A small self-supervised image encoder, trained from scratch.
Model: 48-pixel images, arch res2net, activation hardswish, depths [4, 7, 7], widths [160, 320, 640].
Rows from block 9 of a small self-supervised image encoder, named by matrix and row number. Each number is 128 + 24 x the weight over its row's rms, rounded and kept within 0 to 255. All counts start at 0.
After each channel's rows are labels from the 100 images, of 14976, where the channel reaches its highest value: "peak at" is the part of the image that holds the peak; "top examples" is what is common among them. Only what is clearly more common there than usual is listed. The data: fractals drawn by 1,000 iterated function systems, in grey.
# c30: last pointwise conv (model.blocks.9.c3.0.weight, 320x320x1x1), inputs 192-255

c30.271 [105 107 125 143 136 120 147  89 105 110 121 127 123 139 112 102 110  95 108 108 124  91  92 109 123 123 122 140 120 115 137 116 116  92 129 123 128 143 130 132  98 156 135 108 111  88 180 151 111 122 189 149  94 148 143  94 111 190 116 115 111 103 109 121]
peak at: centre
top examples: dark on light

c30.92 [142 135 160 132  81 110 122 105 105 128 102 149 119 127  96 108 110  93 147 140 136 116 118 132 132 112 105 138 121  90 149 115 160 126 104 114 140 105 126 132 138 168 142 118 100 144 202 136 101 151 155 115 150 101 145  93  91 175 117 115 133 105 115 103]
peak at: centre
top examples: dark on light

c30.24 [118 143 112 120 132 106 128 160 167 128 123 101 103 123 104 175 135 150 147 186 115 141 134  87 143 125 130 134 122 105 162 110  78 159 103 154 104 162 133 148 119  93 108 101 122  89 119 141 158 186 122 105 161 164 109 120 111 139 137 156 126 135 138  90]
peak at: bottom right
top examples: dark on light

c30.106 [111 174 113 145 126 117 107 158 163 131 140 108  89 115 144 110 138 118 151  98 149 141 142  79 155  75 125  95 118 105 121 133 126  93 109 126 117 111 114 159 143 120 133 145 127 121 161 149 143 159  98  66 129 189 143 131 120 141 127 162 116 128 108 129]
peak at: top right; top left
top examples: dark on light

c30.47 [110 141  76 128 115  94 157 118 167 111  99 146 124  82 106 120 128 119 101 131 102 125 118 124 120 141 110 141 115 121 170 128 115 106  87 153 116 116 120 127 144 132 129 134 118 120 148 131 157 156 124 109  94 126 120 121 143 122 109 142 103 106  91 140]
peak at: centre
top examples: dark on light

c30.4 [132 168  97 135 150 121 150 108 104  92 123 124 197 100  99 101  95 123 110 103 102  98  92 104 102 123 103 139 118 148 120 161 156  98 152 101 194 138 121 114 112  98 108  86 163 107 133 126  96 127 104  84 106 105 115  89 112 128  95 101 130 129 110 113]
peak at: centre
top examples: sparse; two maps

c30.144 [ 92 131 100 138 167 134 137 153 140 135 114 105  96 131 136 138 146 156 135 100 119 173 161 100 125 121 139  93 156  77 131 124 110 130 132 149 116 131 136 139 157  93 131 149 142 130 114  90 132  91  39 118 130 152 108 136  90 100 159 144  99 158 115 141]
peak at: bottom right
top examples: dark on light

c30.209 [146 141 147 143 112  84 141 120 105 131 134 139 195 167 144 136 156 111 117 154 146 135 133 153 102 109 135 116 119 169 120 139 165 109 150 124 183 160 129 128 131 128 118  98 139 116 104  91  85  96 100  98 124  68 117 119 146 122 101 105  96 117 139  96]
peak at: centre
top examples: sparse; two maps

c30.129 [122 147 128 144 163 117 128  85  95 111 117 140 170 145 115  80  99 103  87  71 108  83  87 111 112 105  91 143 159 163 129 143 175  86 115  82 155 163 130  92 120 140 140 125 141  91 100  87 116 128 124  95  80 142 128 103 136 126  92 106  87 115  93 102]
peak at: centre
top examples: sparse; two maps

c30.183 [ 90 144 141 143 132 146 145  63  86 115 139 173 164 124 130 138 150 111 161 156 110  73  77 106 110 118 109 216 118 174 136 113 138 118 134 114 136 107 136 178 106 131 133 110 129 130 177 116 116 111 192 150 124 114 145 111 137 170 128 119 103 152 106 159]
peak at: centre
top examples: dark on light

c30.151 [135 138 144 149 138  88 160  92  67 122 108 127 188 143 101  95  97 115 102 106 136 100  84 135  92 135 120 152 139 155 129 161 195  96 143  99 178 168 110 125 129 125 110  88 130 126  96  99 120 104 141  83  89 104 116 109 119 123 107 110 118 132 101 130]
peak at: centre
top examples: sparse; two maps

c30.239 [118 111 150 160  86 113 127 129  91 117 138 139 132 133 137 104 122 107 125 159 158  87 131  98 131 109  93 153 131 165 135 105 138 111 126 130 129 103 116 127 122 145 126 119 123 131 183 150 119 162 172 112 125 115 167  78 116 162 101 129 107 120 148 128]
peak at: centre
top examples: dark on light

c30.71 [127 146 116 145 104 150 129 154 171 120 117 135 112 138 119 164 155 181  66 163  96 138 173 103 154  57 153  97 138  87 124 119 119 137 110 125 129 147 120 119 158 139 108 170 144 102 157 143 154 145  52  73 138 167 129 149 110 101 159 170 112 118 141 109]
peak at: bottom right; top left
top examples: dark on light

c30.141 [111 117  96 114 147 105 144 172 175 130 103 125 124  89 120 183 146 130 138 150 104 132 129 150 117 147 132 119 122 110 119  91 101 152 131 129 118 130 150 114 147 125  86 120 148 104 102 138 157 127 126  83 122 179 100 177 144  99 150 132 136 159 132 130]
peak at: bottom right
top examples: dark on light

c30.31 [138 176 144  85 120 101 128 111  85 109 128 158 186 129 118 117  96 100 155 114 111  83 116 154 115 119 120 163 168 219  92 137 151 128  82 115 183 127 124 156 137  94  94 116 110 124 110 120 106  93 138 134 147  75 126 106 152 109 110 104 155 136 150 149]
peak at: centre
top examples: sparse; two maps

c30.263 [128 165 147 112 143 108 222 115 117 119  92 136 136 120 115 126 117 103 155 140  95 110  94 120 114 129 110 134 158 183 123 147 141 133 135 128 162 133 128 143 166  98  97 140 195 126 128  85 107 126  82 117 118 122 119 130 135 111  91 106 114 132 125 158]
peak at: centre
top examples: sparse; two maps

c30.229 [ 83 135  74 141 149 115 135 152 142 105 118  93 143 110 128 128 151 147 139 144 112 115 137 107 119 117 158 116 110 104 173 118  89 138 125 112 133 126 144  93 129  81 152 112 145 130 142 185 114 116  68 100 116 167 124 108 105  99 153 120 113 136 126 137]
peak at: top left
top examples: dark on light

c30.272 [124  94 143 163 114 164 113 154 137 134 122 183 128 163 122 123  89 133 149  77 123 119 138 124 128 133 123  71 150 117 124 102 158 111 120 142 118 135 145 130 142 133 135 186 108 131 183 139 139 103 110 102 116 127 125 102 113 130 125 141 121 146 131 135]
peak at: centre
top examples: dark on light

c30.306 [105  91 133 118  81 104  89 140 196 143 117 124 145 116 110 149 140 153 131  98 117 159 148 114 125  94 171 135 147 113 128 105 108 163  88 156 106 102 144 107 131  83 139 170  82 125 122 175 164 180  77  99 105 149 141 139 108  91 152 150 130 106 128 101]
peak at: bottom right; bottom left
top examples: dark on light; dense

c30.175 [131 142 140 136 110  94 141  68 109 129 111 181 158 152 122  97  94 114 111 108 156 105 123 134 110 107 100  84 165 145  98 150 161 104 115 137 162 137 130 121 122 115 107 131 143 105 130 103 125 100  99  91  88 125 116 105 119 106 130 129 122 129 130 114]
peak at: centre
top examples: sparse; two maps

c30.149 [127 108 159 158 106 121 101 130 127 155 120 163 117 128 132 113 133 153 118 143 119 158 159 101 176 100 120 132 132 123 145 126  88 104  81 146 100 117 108 114 135 177 152 173  98  99 142 155 158 126 130  46 120 108 123 133 126 138 141 144  94 110 107 145]
peak at: centre
top examples: dark on light

c30.62 [103 109 112 157 142 117 161 167 155 138  92 109 120 124 163  94 136 176 151  98 115 135 136 136 109 158 135  93 162  83 130 129 115 147 110 138 133 162 114  94 151 121 111 101 106 163 156 189 163 142  93 122 164 149 142 100 112 101 169 146 119 118 118 118]
peak at: bottom right
top examples: dark on light

c30.19 [149 123 147 151  87 115 123 133 102 111 148 143 140 152 132 119 109 126 161 152 121 130 142  97 130 107  89 140 147 152 120 107 108 126  46 132 114 112 128 111 102 174 127 111  92 136 160 144  86 146 112  92 123  88 139  99 150 153 118 114 143  86 133 123]
peak at: centre
top examples: dark on light

c30.114 [141 148 117  74 145  79 132  97  62 124 148 157 174 117 130 131 108  99 129 125 119 126 106 112  63 126  97 122 122 255 113 109 106 126 145  81 130  99 146 129 115 105  94 124 142 141  75  93 116  92 146 132 138 111 105 117 168 108 116 121 103 113 123 136]
peak at: bottom centre
top examples: sparse; two maps

c30.37 [132 143 127 128 178 166 193  96  86 108 136 119 146  95 106 112 118 143 133 136  86  81  97 139  94 152 123 143 104 141 125 127  88 137 174  94 131 101 150 149 110 157 116 108 160 153 151  98 108 120 163 214 141 118 125  87 160 122  78 114 142  95 144 171]
peak at: centre
top examples: sparse; two maps

c30.127 [ 98 118 136 136 100 118 112 126 101 110 135 170 118 142  97 111 100 126 133 134  96  96 102 119 124 121 126 124 146 133 132 103 129 133 107 163 131 129 119 122 128 108 111 123 132 113 153 101 106 107 151 119 118  75 132 109  98 166 118  93 101 137 143 120]
peak at: centre
top examples: dark on light

c30.265 [163 119 158 136 112  73 140  88  84 118 141 128 186 137 107  92  84 111  99 119 142 106 103 131 114 116 102 129 173 225  92 140 164 116  81 121 205 122 157 136 152 126  99 118 113 152 130 102 112 110 137 108 107 108 100 137 131 106  70 128 133 137 157 131]
peak at: centre
top examples: sparse; two maps

c30.223 [ 92 107  73 166 140 106 174 139 145 157 116  91 100  97 138 172 138 164 106  89 112 155 121 124 104 170 132  80  92  74 161  97 103 126 105 105 119 128 129 106 140 109 104 116 138 151 129 130 134 154 117 129 122 125 138 140 131 122 146 144  99 141 127 109]
peak at: top left
top examples: dark on light; sparse; two maps